config.yaml
model: "audio frame classifier"
dataset: "Morse code for random letters and digits, with fading, noise and interfering tones"
train_examples: 26041
gain_aug_db: 6
noise_aug: 0.01
time_shift_ms: 50
n_mels: 64
hop_length: 160
input: "log_mel"
spec_augment: false
win_length: 400
num_classes: 37
output_stride: 2
arch: "conformer"
norm: "layernorm"
hidden_act: "geglu"
mlp_ratio: 2
head_dim: 64
fused_qkv: true
qk_norm: false
inner_norm: false
moe: "top_k"
num_experts: 32
moe_every: 1
expert_mlp_ratio: 0.25
experts_per_token: 2
shared_expert: false
subsampling: 2
layers: 8
width: 320
positions: "learned"
kernel_size: 15
label_smoothing: 0.1
residual_init: "scaled_by_depth"
optimizer: "normuon"
muon_scale: "match_rms_adamw"
learning_rate: 0.0021
momentum: 0.95
nesterov: true
orthogonalizer: "newton_schulz_5"
adamw_lr_other_params: 0.0019
max_steps: 14100
batch_size: 128
epochs: 69.3
lr_schedule: "cosine"
final_lr_fraction: 0.05
warmup_steps: 280
weight_decay: 0.06
adamw_weight_decay_other_params: 0
Rows from block 3 of a small audio frame classifier, named by matrix and row number. Rows with one number within an expert belong to one neuron, the router's apart. Each number is 128 + 24 x the weight over its row's rms, rounded and kept within 0 to 255. All counts start at 0. Numbers have three digits each. After the name is the row's rms in percent of the matrix's.
After each expert's rows are labels from the 100 clips, of 14976, where the router gives the expert most weight on average: "top examples" is what is common among them. Only what is clearly more common there than usual is listed. The data: Morse code for random letters and digits, with fading, noise and interfering tones. In brackets: how many of the 100.
# router: router (model.blocks.3.mlp.router.weight, 32x320, trained with AdamW), inputs 252-269
# gate: expert gate (model.blocks.3.mlp.gate, 32x80x320), inputs 252-269
# up: expert up (model.blocks.3.mlp.up, 32x80x320), inputs 252-269
# down: expert down (model.blocks.3.mlp.down, 32x320x80, transposed), outputs 252-269

# expert 16
router.16 105:137149133147133167152122065101100139134147135174178119
gate.0 101:150094143114139167109123120128127089133131134166119135
up.0 099:149139108156095103118137154076144117124092109117123096
down.0 100:134140099107126107165074149131143114121085134104137108
gate.1 107:146140148141155136166141156142188133124104096123151106
up.1 105:127137107088158114160138151120177160103124120136132111
down.1 106:130160121129171107145126146130157176144143136130126140
gate.2 097:098175142212151159118161107120138126144105110112167133
up.2 097:138168137209152153138130139119132138138126120153168148
down.2 101:094156156090148147140130140114170119117112126134140140
gate.3 101:096129100097149138200125131108103155118117124118143127
up.3 098:122127130099117165144153119112098164119107141161137185
down.3 100:175131083080135105143103153076160130105135172124122156
gate.4 096:107112167159128140155169132140157144172153115123116089
up.4 098:137133086120133093095088102111093106091104131135126150
down.4 100:117143127101100130110141154148114172156135158109105184
gate.5 102:137088145066141089126095125150143103161162153144128128
up.5 103:079178158176136165134141132114100183094118133110109130
down.5 108:109148099128123141148103133140127148121134091102119167
gate.6 102:097127153085101124109188110150122122152100116124172127
up.6 101:121127157109103114117159158126165104160076105142177128
down.6 102:172128146141081150119166129136113198119129139108122144
gate.7 101:132138106100118120170154117140097177088147142122102135
up.7 102:129100070144123113153125139172132089143104158150128133
down.7 100:085123118128161167117122102161113156145165102124142137
gate.8 107:116177107123152128104174113127121153137111095119109118
up.8 106:132171141135155168123167100136113172113115030120094115
down.8 106:122140184125156118129090163123142124140133131126134091
gate.9 105:100127148135149143130104114137156149132101201089147143
up.9 107:106112142120188160162090121112150165104131140131165135
down.9 101:107131103126123125136143115108086094150122153112121079
gate.10 105:113117089158130144148117147150161106106121162125103121
up.10 103:113137142112100172151124131125133132113126136083089152
down.10 102:117099111148134116084138140155090175096117116123162150
gate.11 094:112106112124152118119128044106163111125115148128130125
up.11 096:112133092131107146148159153102165127139150136102117123
down.11 096:144105157082148157159129108146127106150123134139101133
gate.12 102:123139071132129093093157114121141136102102144106080109
up.12 102:159116163113099130131090170097111127146171106160167099
down.12 103:119128107138172161116090117135107077123129152137113140
gate.13 096:128108124126097125160117170161123123127127144153141162
up.13 094:086112137189128141129135122125155141127104099119098103
down.13 097:148108149145129139145164100145088162120093174155138141
gate.14 095:148131104075116134133134096110116111110141189132118140
up.14 094:141134121078121152130119096137090114128114170095123124
down.14 093:097122129144114138126137135141193115104140150147095142
gate.15 106:190144075126132150176138150102134172112119204138113126
up.15 108:105134168113138125094111121151130124158125084119111118
down.15 102:106072113099123143100088112120135130155150092123117131
gate.16 089:121127138143141128103159155155133114153149159098105136
up.16 096:119096137133142172175121144162113133096114075113166111
down.16 093:122137147168146139137120160125111129165121146105103120
gate.17 115:118130121149183115097121142098141125111148137124169159
up.17 114:110122144122187111105120130105114116116124117115166157
down.17 107:106154134143121172122148137124133126148116145144086103
gate.18 110:109121114110139132131147138154120075142150151117117120
up.18 112:131105112144162141129141137132105132124128196120114147
down.18 102:134182112113173122095103119098134078148115162140120111
top examples: reverberation (60); speed: medium (60); the character "t" (34)

# expert 12
router.12 107:113106139151137106156099137107154120133162134105132102
gate.0 106:147129109142156142140111131131144129133153097134157191
up.0 106:101140139153096145113145106130136108126096146120097087
down.0 102:123166114147151104145120101123117152117091157091139140
gate.1 092:147092144110132142152135103135127145093156124117176151
up.1 095:123107112129142144171088145147136114105106137137148157
down.1 097:148140181095163117166152123117125156128158106158211126
gate.2 094:104150118107102031137122119129132117109080151106143147
up.2 094:131148111144131120139120105114122145129149126098061139
down.2 100:084134091103128134161098144145130113124151127142125074
gate.3 101:143117124138162112115143122140150060133110148107136093
up.3 096:100138151126100145123134124121114181142143149134125143
down.3 098:155132139161084135144107119129118118184097116147129114
gate.4 105:106096107109099169074151114137122140140146113112149080
up.4 104:135135126132142082135129154135120108125109164140125139
down.4 102:171117095100124093146132112122144121108135161162151161
gate.5 094:119134134138163148171135149127119117141133118168140126
up.5 089:115140107168134113165149152135138130144142159145135127
down.5 096:082131132115129132146098127108132108101153081093056112
gate.6 095:114115106099171147100113108101132145103135141116120121
up.6 100:113138181104140134155114153186145134112159153142114119
down.6 098:106111141170169115159157124141128119138086107115149131
gate.7 099:122125162111145094187089064134069157115121162102151157
up.7 097:150143139108131084160124141125127137133177141102116120
down.7 095:171112187078138148097143168133091135106132110120123149
gate.8 097:138123132121121135169135145165200121152123080138154112
up.8 093:144146155113103126170130105095156122143133065146182117
down.8 098:133120113151096121098175102178096122153127142114137119
gate.9 094:136103127109118138155107135110212135124143182142120132
up.9 089:132137117150114120103144126144052090153116116126137143
down.9 097:131144139171171105153097108136192120124143121115147112
gate.10 107:122127143110121152094167088077110104110125095125099078
up.10 104:138130101098140121122137105136169101154111155149162157
down.10 106:093154127096105101144076121149108129139083168129145131
gate.11 108:110113094115152114150130155118149156150110156113158137
up.11 108:127102082143198109134112183136159164171111149099146153
down.11 108:102110169130163085163111129124156122126094123150114097
gate.12 097:093104111115149174137086136149088144105132111153131108
up.12 092:097096149150165129120136117127116164115141122142111115
down.12 103:106112145144132169108109143160147127142131154132127133
gate.13 104:103129144130113128142147118157140164121157171117099114
up.13 107:137134138082115096174145116080144127132119134138126099
down.13 105:064118143136126125126114125081087161113121092130141141
gate.14 094:125120099135114105158127166124141127118171151153117158
up.14 093:145114074116134108148132098112136092115164088161128090
down.14 100:075100119122119127155116149125133083091141144089132112
gate.15 107:102094149085165176161137115092136156105134094118133154
up.15 099:158070157071107119189115111127149076114161128121123112
down.15 101:129119140170192113116116129100111126176141130149156157
gate.16 094:156136148115118164140138176144146126138106103112155176
up.16 099:123131116125135107150113081127135140139143165134113094
down.16 100:130146084140124120120166121085154158152117113203136153
gate.17 100:150139092165154123123170164146147160126127140082158084
up.17 099:096142045108094154110149112126152088151136097142119174
down.17 098:073114154112094094104143084103117121137088158117144183
gate.18 108:123144135112141176119156126109156166145131149101135134
up.18 107:112102152105109115136175161169136142126089174175112134
down.18 103:110159173142106131103141155144124132098153111161133137
top examples: reverberation (52)

# expert 8
router.8 089:123149144173123093076116115124118097153147167124105110
gate.0 103:100094155084159101121145151149147083120126155124117099
up.0 103:081108175096161110139081152130133099153132171146112092
down.0 104:097123156147119139128128098094168115123135157140095111
gate.1 094:130131142160167133146158175147128162130074112109158137
up.1 102:127166094150092118151116124112140148134105113106153145
down.1 096:153176110110150138142114117143090138109110090059139095
gate.2 103:117148138142164127112168129177153135109170094111148134
up.2 100:124123126124167096139146098146145093132138099112104091
down.2 102:130175077152111136112110144130118137105125161092092136
gate.3 097:110163075141094116193162137101140182122124112138136113
up.3 096:156138137131125124111115092097147140126103139135146103
down.3 095:101133135108151120114121143131136120110134132149128109
gate.4 109:153108130088117087118129118119126127116106121102138072
up.4 107:137112151121115133155153126139110125132087114109144114
down.4 104:116141106106113117096164122132118142113123128157142119
gate.5 110:133105167142135112075153103113116115148091129063119134
up.5 106:129111090076160102177115171139174128104169070118101124
down.5 101:158143097112142164110135149093131181134159166148103149
gate.6 102:106121162162142123100113158099092126128121135155114134
up.6 098:107136156114111139124101172127103127093162148182109179
down.6 102:162090128152109139098160156119147173127119120106145123
gate.7 102:112150182146098108117188117128074174135107083125080120
up.7 101:140091110098138112095083146138136112123166140145178151
down.7 102:091107106125154075128154187106179162104117144094089131
gate.8 098:111109088115146133104139104103174152151134141120123132
up.8 103:105151121107137087061170153071144151132106145146152124
down.8 104:154097099135092111145127103124133168121098142155137088
gate.9 102:115141187131105134131135133151112139149143120151130122
up.9 098:096142130125118103084091086127122132128097104154120122
down.9 101:108106082136134128121099122140179142136106137175115099
gate.10 100:138113127073114143134108144134130090157117132138136082
up.10 105:127125113164096145136090134130141114134140174139120141
down.10 101:123099136130143105168134162131093097138120132141122162
gate.11 104:135095201159178141146157144106154111139128109128156095
up.11 108:102118114104124170136111163112140137130121119120135111
down.11 101:146084184135145125149140112173119182088152139158117122
gate.12 091:127128154144103124078167157149142158092139112113133097
up.12 100:157122080086103125144079091133173091136170138145107125
down.12 095:104112122120120158115148110154111131144137081100106098
gate.13 107:117082111078095107114151137131131140128098125123158084
up.13 110:129141157132151125143134141120144123141148085131116117
down.13 106:131144066146152149092101130078127104123126140158135176
gate.14 099:103128146106128155168087087116140135136082136148138104
up.14 096:129131108176115143116131151136080114095141148102155150
down.14 102:122106082150130106105147112109127126120148139140137086
gate.15 089:097128134136136137150093125127145133108125129133117176
up.15 085:108123129149113114110140143115148149139140129122126140
down.15 089:101113138082094092126094117112115139136126121095106119
gate.16 103:131154103172149114153128118134151146136129192117120149
up.16 104:119152138114124122137105150165096122113096169112109135
down.16 107:118175126109109104139163128107127174135115078110131138
gate.17 104:114145138107135140092130079122101127109184123144112107
up.17 102:139110077103159073125150162112148083168144174100135131
down.17 105:137149126144111149144144135129147111129150149153135103
gate.18 096:090138168140134083106108124111102129131106111142118173
up.18 100:125143130094144179148152134136129109165115113115136126
down.18 095:127102178176128126143139143143110141121102109107111122
top examples: speed: fast (85); the character "0" (43); white noise (42); reverberation (34)

# expert 14
router.14 097:140140135116129116080133158112120108112158101115114107
gate.0 099:129130150090125107120132146127112147122076153158131139
up.0 097:122095194118108126125107098121102077136149087129126147
down.0 104:091103114124181102148154126135107116141164131128125128
gate.1 087:132167178122125125098114145115091108113118143117122121
up.1 087:134116102122148145156155082121171092133150112148147128
down.1 091:168120123155128112152136074154072137127140118090143109
gate.2 111:131116083147106164155120129138157105151124119159123145
up.2 108:110125161145119105128111106122101177106134146120123148
down.2 100:111141117096156130159091128160153126098102129088132066
gate.3 096:092151133131103145083182138126158118121161148137143105
up.3 093:173110164115176129155164113091099161115114164092133082
down.3 094:097157142123137144136136105122083079172118102090124133
gate.4 092:141112088078159078137128180145117110110155125134120086
up.4 090:148106173112151111143100138139128133088125151161168099
down.4 096:104115146103142146084154122118122161158182128108127116
gate.5 105:124088144117114123123101171152117171127139177149104119
up.5 102:095106144161090113111110135157095140124136161128102103
down.5 105:097130150124131171137061112102133183098113105093096116
gate.6 095:101136150096163142094139155128140117123133081101148125
up.6 097:116120113059134113128100152132059130127138113102125137
down.6 089:123102123119130162154112125124163124093137115146135159
gate.7 088:133142170137122128137122167122113092141101104163136123
up.7 091:111099137034111130114143109072127087136128204165119129
down.7 097:113099094150147150168151132151144076132133149111094109
gate.8 110:140138087097150150162147151120139189106148166134144126
up.8 109:108100093117115122141095107160129134140112163101126144
down.8 105:119118105146164143108140115143166122138136128120131129
gate.9 098:108141150111148144070122095133086134094148154123110109
up.9 094:143110133107106141157141120160115106130143110106150143
down.9 095:111114113137125151145101152162152102106144100131067146
gate.10 102:125109175145132091130143133117083131093126139108144085
up.10 106:109164113154119124106132150123170105157140138111107151
down.10 103:151119108108123169105127161124111097092080115152107111
gate.11 092:121142144115141138110106095106085160151176106111164145
up.11 091:118143171080130136105111092104126162113134123136141119
down.11 088:171082086104125083190151140106159132074126125149159140
gate.12 087:125149107082139154107125072120152089153143120127101117
up.12 086:152117123136091172116145145178064128173120120141094138
down.12 102:109153103109137118136145109130105137142105125094135144
gate.13 110:112103137100143124119128111163138149145070100121141168
up.13 105:132137112143108134112135132108119132122183187123126115
down.13 105:118115143120150133150096091150121152136103096156104097
gate.14 105:138135168143097105121134125114104092147146143099101176
up.14 103:117102102118144154118131130123144185114119125157136075
down.14 105:169085105176122136149137091125114166109132116127122132
gate.15 097:147124135086051114150155125118127097153113081113120133
up.15 102:154135143122068154134136092110125113145083116114149115
down.15 099:103111120088121096158116109142101110146093137167118143
gate.16 096:124126140080114131120156169137126122127098148161122145
up.16 095:113152135166170139093090127137118128110178087128096131
down.16 097:093065106127125153110146137132137105127147162109122153
gate.17 107:168114124143102087145137155121094133107133161144137092
up.17 103:152173108142073125115133097078114100130134131155124135
down.17 101:123144164134129130151116092121096160105133146120116090
gate.18 098:155105135125123132111133105125123168153093102110141144
up.18 100:149095134187130107114116105153109159147110109093134107
down.18 103:118080140126117146140081112132113117132098145111127100
top examples: fading (98); speed: fast (75)

# expert 31
router.31 117:133137133106109118096138145130099157126082122134176106
gate.0 095:167112161092119124149101158165089124134132143147093120
up.0 093:111133105141125125132152113078148136128122139104160144
down.0 095:141154109149099136109126130141134149117167131154112112
gate.1 099:127159187173136118125130068126103151127108149093154084
up.1 094:127115157138104160146129083192149137102123170137138105
down.1 094:175134109113128144112175142148150177132142152129123143
gate.2 099:127146124134140111125126123164172135133096118120135176
up.2 100:096144097191133134136123114148137162103099151109131160
down.2 100:136089139157127154122082141184105075120113093094126147
gate.3 104:136139129082122150109135122133139176113091042120147176
up.3 109:119126146094128147157167131137099108127135123104125148
down.3 100:128137140092112128135134117138122106117119112139098124
gate.4 096:150129076140124113127141116118199140133091155135152111
up.4 091:088097112144099119110101102147132099121145090119137135
down.4 094:144125105135098111157155130131147146095149143128126151
gate.5 108:125127164144092137136141175107078101162120150113107124
up.5 110:140117164128152145067169098108172192153096118145158137
down.5 109:098154099108126120093166127143150140162175150136127138
gate.6 097:131123128132099122158129120108079078152103144169107101
up.6 096:134117127170135179170125080115120111130143129169135132
down.6 099:110165150145128126112100151068149085138153095129159121
gate.7 096:116117134183138120171151162159082098127103139093152114
up.7 102:136123137100147128119140096148117136095128134111131151
down.7 101:146152095132148103102121137135129109099120099111096118
gate.8 104:105112113119102153128174095130141151119125169120155127
up.8 100:142107130128138139143158138094154129117127161138088184
down.8 097:116147166131143143146120093089113137131132173071152135
gate.9 112:109116130117099115084168168137127100165139135125121163
up.9 112:110142121119107107116179138146119114148139134132135164
down.9 107:149088115119131143120101124164154117143095103090075125
gate.10 094:135080120094150094133111102153131111128121145121141101
up.10 096:114156146141122161073148133120093125164125074150132118
down.10 097:098114142146114148125121111137142144106090134054138124
gate.11 107:155127099107152138129180138143166144141097155123105128
up.11 104:135124156122134094126125082137129144124114068099131116
down.11 106:099113131127149124111110152145138153135127155081143112
gate.12 109:108128134140105127110099094127094087143129109156100085
up.12 105:131149118098141118155144155120133144109135192120140207
down.12 104:110135136131123100150105158119121139091138142128127155
gate.13 099:083119128158117133169140092111084162113159095129167120
up.13 097:148118125138134120144106145176129127127119226133103148
down.13 098:115138161125174138105141106127138140150142110100111118
gate.14 104:139121097087098118130095126098108138124103157096112145
up.14 103:090104140153134108136135080155138119120142109135159118
down.14 100:123152107155134116134166118162120102121127117125144075
gate.15 103:094145133118152144151122108134128161143110140116129150
up.15 102:121119161108134132146095158138079093150121144143101124
down.15 106:118166166143132126111120132111165147143107099140111137
gate.16 097:163134104143164113108154151112123107131127181157128114
up.16 094:120113098101117139135083133127123149132130106109156123
down.16 093:118145170152149124164139136139135142132083155110118121
gate.17 097:132137107143121133106127103113162132092140069123114145
up.17 102:119123119114114143149133115142115151099157087142102138
down.17 095:154131118128161130101116107130138102158139099099153111
gate.18 104:136144130113168161121111107082119120132137116121167140
up.18 102:118141141107141153128082083113096088149123125125096133
down.18 099:112147124148175159139155128123115121100156135168150141
top examples: reverberation (82); speed: fast (62)

# expert 0
router.0 087:107117137163126088137113131138154086120108144073143102
gate.0 101:120097130079175119145124111187128136147123134117124115
up.0 096:116079101061142128138105115177169131162142122145122119
down.0 097:119110165126132129172197136145129095152127109173134137
gate.1 105:152087170180145140137137109169113129108098113128154130
up.1 109:118101178169140135145138123141131131091089097132165155
down.1 099:121151131148168143138093134159117138127134126122141132
gate.2 104:129132172165178134139133125156134121118146144116142125
up.2 111:117155170173151132139140163108127145108147171111128089
down.2 108:153152121158148175116119148114134116146129142149135121
gate.3 103:130133157121163096134119126130133140092178149114091072
up.3 096:112123121109142110148092081137139148132165167151118055
down.3 101:122091112117158118091109122093098092147130164117093144
gate.4 106:141137179139105103129110114168175110112155161095146128
up.4 100:108150098141153125111134166127111127123109195138157112
down.4 100:173107142131097100142142093123087088129087124120109103
gate.5 103:103163128114146107171098126124140172125137142160096146
up.5 096:092117159061123114143154146144164163135086097126121136
down.5 099:167101134098160129123127168147133119149128111072109124
gate.6 108:150157131134155124143132124162175151128164154128112154
up.6 101:120102155124148148149116149140098095150085109113147093
down.6 096:118110126173120151134128093117107153116121147172122099
gate.7 106:123117167134132128114104058165063137158131136148121102
up.7 104:149108172111140141101117061140088148150104139128127088
down.7 106:155113122113158147133136089150152123108143145134181128
gate.8 101:123111119124131146145104145114119101119088090130105132
up.8 099:142101119128113143144122114128155094111090073114105114
down.8 097:104117106120162128160119152130149162146142131123133152
gate.9 103:131124143139110135121140198128106187131104140101141153
up.9 103:133151116081150088116116100106122092128131147145112119
down.9 099:142103128138132127112104094099168135129147191172137119
gate.10 097:098100093122131150078127136098147092118137127147164149
up.10 096:133126150134099114114126105089122147128139111112147119
down.10 100:105093107151152094128121150189136075105140090121135113
gate.11 099:144118131086143147180126097133143095140105132136141128
up.11 095:105145100116083205105145158112123166136121136150115117
down.11 093:107102102146114166119144172119150106126155133108126154
gate.12 091:128139138139164105164145139147149140110106110141158120
up.12 093:114180121149107133160138116115134152113087123153110134
down.12 100:144109101139165113101093147166112132110135158108177158
gate.13 101:095129136168143157166120153159141165088119128108122173
up.13 101:117122152118132101161129125179132156093111151110132128
down.13 101:124160135146101117090102147129099092172155145147116128
gate.14 107:076104126143128114157088142132177114134175098155136139
up.14 104:167156097127129118129149164121111128119118148117127114
down.14 105:109128154147106118154161114157127099127085154116156137
gate.15 102:148130143094157157163141122119138113102093075137136115
up.15 102:138118155101184136114165099136160117141133097124121129
down.15 100:089127140102099140163144120118160155094093137127141142
gate.16 107:113087096106114109128127159155146128132130162175145126
up.16 105:139071110095145121156090118150148115143123123174151101
down.16 106:129163159154175140078066147149080108114119121086109121
gate.17 086:128135140177122211122160094111140143117094090123156092
up.17 093:103145139093128097112130108101174109094131202117117136
down.17 097:170127127103157147119118138127169146136153102138130145
gate.18 095:117116131126168132082118131156094168131114146098108164
up.18 104:128149132108136180171090130126150148117107143152117111
down.18 099:112107126118137122123130116115120104125147140134132121
top examples: reverberation (86); speed: fast (81)

# expert 7
router.7 084:121130148160135111152093135141152081118136148118109159
gate.0 105:124135125135147102125130128124128119137101091109093153
up.0 105:115117091118109160134095084144118125121143138147156145
down.0 106:106112113128099110119161152121154104151125132103148158
gate.1 107:126140093149111121132138119107132151159139125136139171
up.1 106:122127157129153127122121145143136113094123126120124083
down.1 105:155117122102154150121159103078096150123105163103131110
gate.2 086:125121145113115176129134128127163135115120129158127106
up.2 088:147117134134137158148122095125099149151180088152136127
down.2 102:141142138133159146138120119117136139152106115126116156
gate.3 114:122096127161112146183089115165134148131120132120085125
up.3 107:124130103154154109146138119161136113124160154132127141
down.3 104:147156161100150116109127122089181146133143168130124092
gate.4 108:148108119112111180089132116116161119128164128127175117
up.4 105:108126096111145091148124133148132153115150100122108124
down.4 099:173131096177161106136138160113135104094121145154153128
gate.5 102:169096141060150151132124127143132097132120091134100104
up.5 100:144136119053127164127110137122142090138109066159103129
down.5 096:151116120119149101152116110142134117128118174132118105
gate.6 096:129120115082134148146155129122132160115133185157166154
up.6 101:108144094146119149117147158121143128115116172129133088
down.6 100:088137117116135124122147169111116109128120113126141145
gate.7 096:123145094127138139122156152104145135124103134157130119
up.7 093:113116137122110117120108139106133165101160131163119097
down.7 096:146134111144114105105073149146144118083116134107078148
gate.8 108:129137137096115157112126152137085148144130082142138138
up.8 108:136142154134147114130078114139127149128098085073104126
down.8 102:111103137120114101164123182109114128138119143110122109
gate.9 095:158147089127108114089139141116140120059150139145129140
up.9 092:091151163106121112095163142104093136104113112130118132
down.9 095:181122099184121163119166115146155086143126132110124112
gate.10 096:121109131114100076163111131185172117160168171110142091
up.10 100:116145166118158130150122111130166078127114136140084126
down.10 096:117111113128101163153104109117138147157113116132119115
gate.11 101:125154124144131148147155169151120126129115139133125102
up.11 105:143076130167130097131117113164139118117128102132148118
down.11 099:126152162168156101141140130105110150128160137139128118
gate.12 102:134143109130154143100110154130079149150084139128117134
up.12 111:129130161081096119135140109134138140148156143108119112
down.12 096:089119131121114109123131144127117137148138120136141146
gate.13 105:134114109139138061152130145129140115112130125118130102
up.13 106:143120080134139102149139167152139114129159088159120158
down.13 103:178121148143109129167146129154093113147069093102123129
gate.14 096:143123159140104140143133091117148145097110094133085149
up.14 092:160134100115160134156139150112129127156167142134148098
down.14 102:092128125131147115142111154141147127122130098147133095
gate.15 100:135147119140132135122087173106124150116126169114143106
up.15 100:110124131155137112114156104186094088160162112124097120
down.15 099:117118137141113157117115169116114153133149149142162077
gate.16 101:131097155095141130134125123113184119114086123134126122
up.16 098:130115167123118112114118120125124134129122119136124106
down.16 099:125110119120131136126124109117139125122099132093139138
gate.17 098:152139117135149135132134111123065132122156181141096115
up.17 100:108117136125134126097096164122151149139123090131120143
down.17 100:124150129103168111137111116091101128128175105133096099
gate.18 098:124135182150134155141106127123126171117091151126165097
up.18 100:108128104115127110138129173174098139138118097126126163
down.18 099:114097111137150139140095103108118123087138114128129130
top examples: fading (85); speed: slow (70)

# expert 26
router.26 099:124127153141101119141132147105128079134145131134120152
gate.0 100:122134143144139113115165160102072120105146102118161157
up.0 098:135129122105142122098184119140123113127147068123145171
down.0 101:056113126105118114117170123113153123124194082105128133
gate.1 109:139153149111121145170125117113163143096122189161136132
up.1 111:140113146122129137085140132131087109145134046121095166
down.1 108:112146107123138124175117153133099153139102135160165134
gate.2 107:092117187162127138163174158140131148126167139127105123
up.2 099:155143071120144124116132063125106130112091114132145136
down.2 099:094145139159136135111135150155197174130132120144188112
gate.3 094:092108096110144117150111119110155159147144133127132141
up.3 101:185114134065137089133123124091132147145152096138122122
down.3 096:115139144063142146161147125129135135134132140157098101
gate.4 088:131153073067124138114109125124149158122123193105161119
up.4 091:170119141154093107102141098124115092109179165126165128
down.4 092:143097120119131147129187155139128114109195147099122126
gate.5 109:105120125088078128144138115146137118166118104109133143
up.5 105:115168122187125125081152075112161149158139149105139116
down.5 104:118128159098119130136140125168155137137177088150119126
gate.6 097:104115093097138162142089106089132147148126067131141180
up.6 094:109155116120110121140133079105131200134166129115106188
down.6 096:109149123151094113167101134093185076158125116108143149
gate.7 096:158115108100066136148126141158126140135090132108097138
up.7 099:156112115167114089135120129149155137115114162120166169
down.7 096:135100115154120131155153122134116168141088101147112172
gate.8 092:113109097133137126145160066159133125083097139128119147
up.8 087:121182096106128197172110115110138165109143132119068148
down.8 091:084140103123158143105150090155099088146155113129096091
gate.9 093:155151171144097176124145132114115129157107125122143127
up.9 097:120144119168130100133124116104126140142140122123102138
down.9 097:136081151087141111113068139163181133125109107145135092
gate.10 088:111147108138113112136172094113113098135102153176110126
up.10 087:134105122095109118098117160138153116124111166103143119
down.10 091:129076141114087109093127160087112157114140135150137115
gate.11 112:143135193103151084158145084173115118140124086138117142
up.11 116:137139125105144134154128104108111131124163120128096135
down.11 111:135142154136109136120128078148127135122130150115137163
gate.12 108:116121124085100137107151133115113178136122131100146132
up.12 105:137138102104131131157175173090151114110110101108123132
down.12 103:113131176106134129126134150128122137145106107099106164
gate.13 109:115123146101121090144131132117090130113130193145110166
up.13 103:148158115203123103132151080113130107109142146097131160
down.13 106:127142132137117174116145161131137100130127102140108163
gate.14 106:124127158117132120108144089084080135111068158163171119
up.14 106:134131100129121153149135164163148118137144073144121153
down.14 103:106144141155109116120088111053117101117129100159158092
gate.15 106:171115114147105178154127092119131105129120116128152098
up.15 101:125124118131139135099133090102168079133122112162140102
down.15 099:126178134150136132123149097131121111104118164162122097
gate.16 104:129144128088159113104146152091127148099083140117108165
up.16 105:104110122127114125132120109172127100144124101135138092
down.16 102:101105104133148155102183139176138115141096124122133141
gate.17 112:153108148106141152168130158158142119135132059138121099
up.17 117:133101113143169128106147098116096152141135203119129092
down.17 110:132116122176153100167115141090177104127110117107080108
gate.18 091:151106128115154099124137177131085140111122126094126132
up.18 094:113119108176138156141122141143148113126135132143152122
down.18 093:146143129144146134142113099131147143106113190126117102
top examples: fading (98); speed: slow (80); pink noise (41)